From a checkpoint of a small class-conditioned image flow-matching model.
Model: 13.7M parameters, arch uvit, norm layernorm, activation quick_gelu, moe soft, num experts 4, patch size [8, 8], width 256.
Training: adamw at rate 0.0018, 7900 steps, batches of 64.
Data: trained on rendered dice on a table, 72500 training examples, 7.0 epochs.
Rows from block 13 of a small class-conditioned image flow-matching model, named by matrix and row number. Rows with one number within an expert belong to one neuron, the router's apart. Each number is 128 + 24 x the weight over its row's rms, rounded and kept within 0 to 255. All counts start at 0. Numbers have three digits each.
Before each expert's rows are labels from the 100 images, of 14976 (inputs lightly noised), where the router gives the expert most weight on average: "responds to" is what is common among them. Only what is clearly more common there than usual is listed. The data: rendered dice on a table.
# router: slot weights (model.blocks.13.mlp.router.weight, 8x256), inputs 172-255
# up: expert up (model.blocks.13.mlp.up, 4x128x256), inputs 172-255
# down: expert down (model.blocks.13.mlp.down, 4x256x128, transposed), outputs 172-255

# expert 0
responds to: dice: one
router.0:105111105119122119131160146142139137138158137126129144141126105151110138112102120132124124164157152089140150130140106148134138140098126142144084149226164137142107129103126176125078109114102139100149164137148135136154138127131156126168117104125116132128
router.1:092104132169132096144102098092128121122117153157152118118149128160111111123166152123137164127167091104111151089084155134160119120166150123090099136202123110109139103133128161122084110135160123134083074164134132155090120147128173102127128107124127126129
up.0:145085131087138131097113116101122121076132125170089188143114097096159097127140100152095114136142146089141147138160142100142125116096110129122149138146144149093123135119145130157153096113086159176182153169125120120151153153139138116151158138137155084081
down.0:172116132151125112121119150140162136139097157126155118110135136148117113143163121108129114140142138153135123116086109147107154148167127127154134110120101102124122134119108114132127157145145119076080140089136137184102126085141152156099095125149137188175
up.1:123157110107152103089126164118137117133160117103114121104083122100153113146106129160122132100122103132128084150139120096106105115162115071147144149096126151080121138130130127128148118084159148177122155178121157121125134139170156109145137130112080093111
down.1:132155140132111124138124077117148120126140124094139168146129121126137114095169115131090104101142175128114128111120163139143103157092145171146184147110073139118111107150167115105148074128131097126144143113114160155100124127143089167104168125089119149106
up.2:142107166123100107169089101107107190158097135133128145133126125128153136118139162108134192169133131116137138148113135172107117112143137124126102139134117111142165143146084139159109181135108140108129101090094091157109090169142095130126148133108124106124
down.2:132133092114149159085156135156108106114115143113120140112172114111099141129120102171129121097118154149135149130119152084130137097109115107143127158110161200111109141097160122111129134136149129158118128153152139101131172112096147106163101137144145123069
up.3:128156135117136144107138139141130162115125113127130118101135098080158106121128135129115115100108163136138141169130158102127137083150111102111119156146138183118157178142132125165107135132127157130137122134146114154162146117116158107170116150155138130114
down.3:141091114126114145155092096106108099101118142135144142130111140121092129129143127151119149160139140138136113106121097110105141187131149134143163128099108057130132119134115125100176117094122131116115150126115147141114145150095154150076127098121153133136
up.4:121098127115123133098119143119126124110128170127075139111115134142090159147116127093154121098106132169151132116138110118134129108168120142130117121103117154185155173131125132124154115144151117124114108163138129081176089125155111113082151147131144110173
down.4:123167131129142137159133121153088137146119112099128115161142116088172114135128127172105119138133122114103121159128165141134108135091131107133109150122153145111133106133116133137130125125132113176127111101114136145101145139127150184188114113130101151066
up.5:134140098152142105117143145157163159171120122115147107139124160143121168197123135128090114150123099173105116145135151142093126131158151109133129077096118118113146134105188113119144150130176139152148112131089128110165111115143089119103085138123159120142
down.5:111142163098092125154107121134090101152122152112129141124102130115107121094102140136148147087114159124123131120115099149145135108103123116121131193105139188155134148139108121142121116104133084103070128132151112115101116147121139165154169142138090107088
up.6:116167085104134101110139153134127133142106123117118137147137123059155073141109134161128128146114119123138091169156120083120109107154102037136132150088106173089120164139161133124152130130161184187131129141133145131136139090161130102130146139132140113129
down.6:163092129135123100122138102106147131115130179149130111125144106122151131082171126110073132103126187113142146069126120134164118126117124122141172113116092094110117125146101123132112120108151125103107157129092151161144105158109114131110120100110122103157
up.7:134130147133111172147144130117089167148102108124161113080120171123130138142138172119093152151116092147139132117142130105143144116121157092126137122098107151121161139151104116180157147130131117151138140080112129104141154148180149089152162135157119070124
down.7:125152089111108109105127126118157090106142170121098166118122125133132148128118132165148107107132189117114125177127109149118113129135133129121102154132132106121105126100152138095083105081147119112144140164113113170126102128030126170096086092103139140162
up.8:123167122132155122122113163157102165148121171094177075123121133112137143152128158140134201126097077153103109159119087140105157106169132085162107110083123153119143153116167100133119164124169150112097099095095162122128109131140118110115167106165115095150
down.8:129122123114088113134133097107128086146106127144099158111117173115125114101110135102132103145153190123153123126120178107148091116093135149111157110125140162164084088165106130160108079112097101152166155122136110125128160111143117139126084155098109122118
up.9:097144147130149131077123132123146116170139115121136116118111110139161152127096153096155143110098113107125116125159131132102109135115135090067140135107178117114113133136108121119110117110145139133127119161119128125153145113133139087157126075147074073118
down.9:176130110106126138162119173135139154122146123122143125114096156115133100123168101166084124145098149130122106172095102124110137131186131138171132140099094133119159154152152097121161093127122149098114124117123138130116137126086138144082099162110176174129

# expert 1
responds to: dice: three; yellow die; orange die
router.2:091121076156131148137158113121136155144143111156115103159144173141112157115125147061125125116145126137114084100135151168175150143112120179090135089085142114183117119122129118134122117121146117155140088121161134095115103150117086112093149138140169117113
router.3:135082117099121123122119115112122112101070132099142129135131121116139124134126119125108141141123151163122074139123110116110083146127118085165128130115086131124135155130134122130170172154128181134146158124131136146108127114148093131123146166096173119119
up.0:115135171094114131178085102147127097174114157142148112132165114081138106135128120135145108115110092158152181142118128135148141128117173122145115121133112139142135135057108141124144151120111108120130113151147157147144139159149105114111168137167142121109
down.0:138129097154125123077195160122118150091153101143100166121078141171091170102122138109118153158144154110100109109129108125093118126132090128109135146114140121107101113188129102146098083156138148139156160098140105111127099105083139129175084115088114144136
up.1:116108105122135112114124100118089083062145164170062123124144092119131143101104085127124100147139140105193145110146151101126108102116165127124117138162165118175147126114131172151097122141141133111131107159108121098174124109118160115151143144129160164133
down.1:125190129117149133118096132155115118097123148105162137119124102119157153136084113135118103103127117108111080136164137112105099111106074106167127114146110131116126174102173135089169107107192132149126151131101148129137107107101125125132136179129131141092
up.2:124134118091123164161162154098111135138145126130128110153111070128122080160118118185112145158093117115117122139165135122106123132145123101137119095128161118090133134191144105143132095131110127129113121152153144145112147142122154130131127141097133099140
down.2:148149109160120150113133142157128135170177104134155120098111178138076139131108148114134129115103116119141143152084098118101172127184137133166123145097126127143153104119165112140133101143135105080140123133131160126151142093099143109117108106143131134133
up.3:110147141075164135110154100126137139122136145134163133126109157150145197095101134102100114178167147110159102132088118160128092131120151115129135097133125132142134110138126176092120151120145107068119114074107119114114088127100130143112142092115089119125
down.3:149119118175093118173095129139133142145122136114088139128149127106117101152124132118129126090086117153111169115159150129125136118142140136105118157069125164119130139126135083145104101168107125181139124173159116137097178110127114149150109139152100118136
up.4:110125117111089156159142090099167110160118090175101125091148124158165116161118182118083122141110125136132137124106107147133153143140144134148136147124096167150144143105121103140133147082148144107113128109144163144126157168130141120166153123150113109157
down.4:145114143116146115089126165161071131112126113099131128139114135103088145127145086150179149110167146122125148143138134113139115090130118131098093134167152097118117114162093150131085130170093105172119127146138108108130094115127120137120120128142126147108
up.5:119110113118111171110121130158123113113126126110149105114124122108125140110058125116079145136162160112176152139094147152152122124188111123131079101127164139112119062150130146137107123148108100124088120170131108125099119141082147147129136080176107148137
down.5:133179144112163087154159105097120151133132129155114170146124135136127107125186136142173113137084092131106115124168110110087136140076149112119171150145114107154114171119123106095121118127122141139174102105119129102162152104159113112134130166115122078118
up.6:104148120159098160095133135115104112175108163106090097145133109123124148153096142139133125147127142149157133113153147141140148137102117118142132132116121103136085123119110126144115140102127149138128106139147179108164134119157118074164102122139109149159
down.6:140095135081127108153109128154144110088137096162146155104116127125139104098132128134111124133132128079087136134112123115126080114156160131119124130158120154101146123144131137120100133149096102130091142112129093156093147132102143164107151115127121110095
up.7:150152138112075166126145106119132125165139124126100138139148109161123131094097096115082133124124112129154106074170127130101127133120140136121120137135140112136136070165128141120179087145124122136107166131160107132111148124128119153129171120196123157072
down.7:085099114143146096158107128138109118088118115133168126122103135084122135135164163165180110145134141125108149165096116118151125123127121113125124148150147141110134170097146119116079132125119161120149093131109141108149108122119130105135100133067128100175
up.8:158148139096125128119117124123116147121134138147119125103138120133118127130093129092075127140146150074129115153123144132120120105122140123111153160150180102143100135126128138141142089133141115119128121125134124114146107100086134083153156115114171127124
down.8:096111080161139147160155125133113108136128097116124148176097157129151163151136107145168101128113107154134142099160122097161134161120135157121103119113114135138155120116110140115151126132146127129143129126152102122113134167167095157100114146123107120096
up.9:114162153124112095145160154090125100114168114122124093142111152135107144128115137122168160156118146108138126108080146161107126129155124131115092137127129170122123088187119125153110110140129137119133072113099110137164120152128128145091128141151169161173
down.9:144104091112143169125080106179120164130100135128130145114146111119129113109144135138094109088134090144135123132178118088144150136117159110154170112124146087124133129054141117107145141113135131137115182153178126123110137117113132117175123092106105088076

# expert 2
responds to: dice: one
router.4:138133136111103138135110128098139151136182123138136060080138100168120144123145132095143113126110130124120148135111127103150119157092108090104152141220189114151138089138130116150103091142130124137109142130121141131149150135096117161085122137139082123136
router.5:147154157157146120115116122135095118166174132105114154089134125119129127117118168128121145125094151148139152103123112139154151155175140113069130121178173094126119127120116123129124128138084083111140076119085154129166178127139149116139120108149150144145
up.0:155111113111099137110158140131144106143140099172159140123120108122136107164137155107130164144166110123102115107067145187133125130119159148150124120160112112099143121152112095111108128125097106113097164108132111189108124137130090140110119164096102115135
down.0:135107132118135109154119103148087120072102148103097104151126145120126142085117098147116116125107167154137159109136177071110151138099132134102137162132132146162097145105116138148145163141104150127136108160124108061153113119122128129121158118157152127145
up.1:086123092095113141119105108099132154136138152121121144144100129105129130158142113170095150147119103162136105132131161101128144108113133046100154118117144134124100131142116143095130116125161142153148130165137133130172072116156129158144161153133138149097
down.1:116119122153092124117134116108150140138113140132170129120149129179146123081180139074120107130120145108089116114142147179157154175130130169112142111135072106102104100143126120112091116123144090099150132081118160142100166112152110159085116146080133120132
up.2:134135126127133151075124164178123128103185117128156111103097144140110138162132121146131135108130100146095096128119107131106132165125150158123163122144159099116128137097134094074120067128123108110111130159119127144157120144106121149076103128119122109114
down.2:114118115109119128173158112083133107151094126116095158162148128139180111129118134120122118135110128124162139146159144128120131107117118076142099149126082172152125126177130150156131187139115127169154132122154129110094123101187099115169136147134134113128
up.3:117143113137142112144126119136136129159121114109145113122183140099169135161117105151136166133154120105131123143135098155122120061143119082189106134113105154133137151130145137139104135100154132156099128114140129109083115142125142096180122120115104098090
down.3:144138122130119120101140141109125129076166118146093158155083122153106153102183112084115109135138133149104093103161145123147099129089123186100156104117135095112098113131102158115108087122131112142133137176168100109152112110135096153079137174136132142129
up.4:131117137121104145124128147139124159122077133122117126143109155139141119120128139105129144127113114149092090135136140169088129142116143070103114162134119137077110144130111089126139126157102164116147127165154094139137134111151068118131137160149155124129
down.4:111133091158164138152170111134140095146087158141104130139152106116128100118125089148099165149089160117161155091138131114088131120104108100109110086133129193180115150107133112148124138139097128161139095116108115116134178121117112115139134170151135145107
up.5:118145133161140087096091114118128099115160110145110129132127080179137144129122090100150085141136152134099146126099107144133141154104129161074194153157167054157102075087103130076107106131108130109112127149113127130130134117134125157087073073090134112121
down.5:123096138095143141153135159141139164155130139098117113147118153084153116132105153169137159108106072119136104158154162108112090110151134071172063138100114216092168178156126138163135161138137138147120129131153117137131122128146124112170165154152097142108
up.6:144127143104111140121111144120140120127158125143083115095120109150124133120102146087131101116108119115124151138117151131123131107133117112059142157126153149106127135129133135162102085143121148126130119182144128115188147121147130097145120123122094084134
down.6:125123129128118133134117111138117136105122101083159126117092160080122127144159109194101145145109129148140088160093086108125131174133161136186118100111096101118163134138138114102170148093128130133117155113124159147081110133083148187102142128147145181106
up.7:143079145110110134147132122146121117122108127100090141127146149081115089125131103139100170150177130140146117132100134118147117129131118203158139130181131124148137137160116155142114126107075141132138182128119155155092131148136138166136131158139158159107
down.7:144129101167150125103104133118143146149129131134171105132105078176102154130143113104169170116148134119131143109114098149123151124143123081142130104133162119131121156099129150104136178146151131080114086127135132107153100098143124090116105123169103136145
up.8:128132115129134118106104087131142153152113147096092124145146138097139148149094103163096171122134105149163113105138106103132113092142150053126082112110105136152141154138122143115124133138182167121121129130124115120149102129123150124181154125148122129083
down.8:168147138151115127100123137163120129098150144140141136091119121162129134116167131071139099097186099153079100106136102131165139149136134164133165127128116073097083098116137129068108113131142108114122129147109162133085127122140127121079107116087117129137
up.9:125147109107117111119121113142152123161122102098095154154117128091140106187130103141116139130129120135152097155192126132120127077149141070148089120114118127147147135136144161153109160113131142152136107108115131095121123119128123136171156152191140150135
down.9:156134146142119155109107109119114128102155162141138127084083096175129138119163130088148108135144167122078116109125121131110155167103125167100147109145136085138105093119129131101136106131126097092140142141119137130158120134120096131069113133119149152165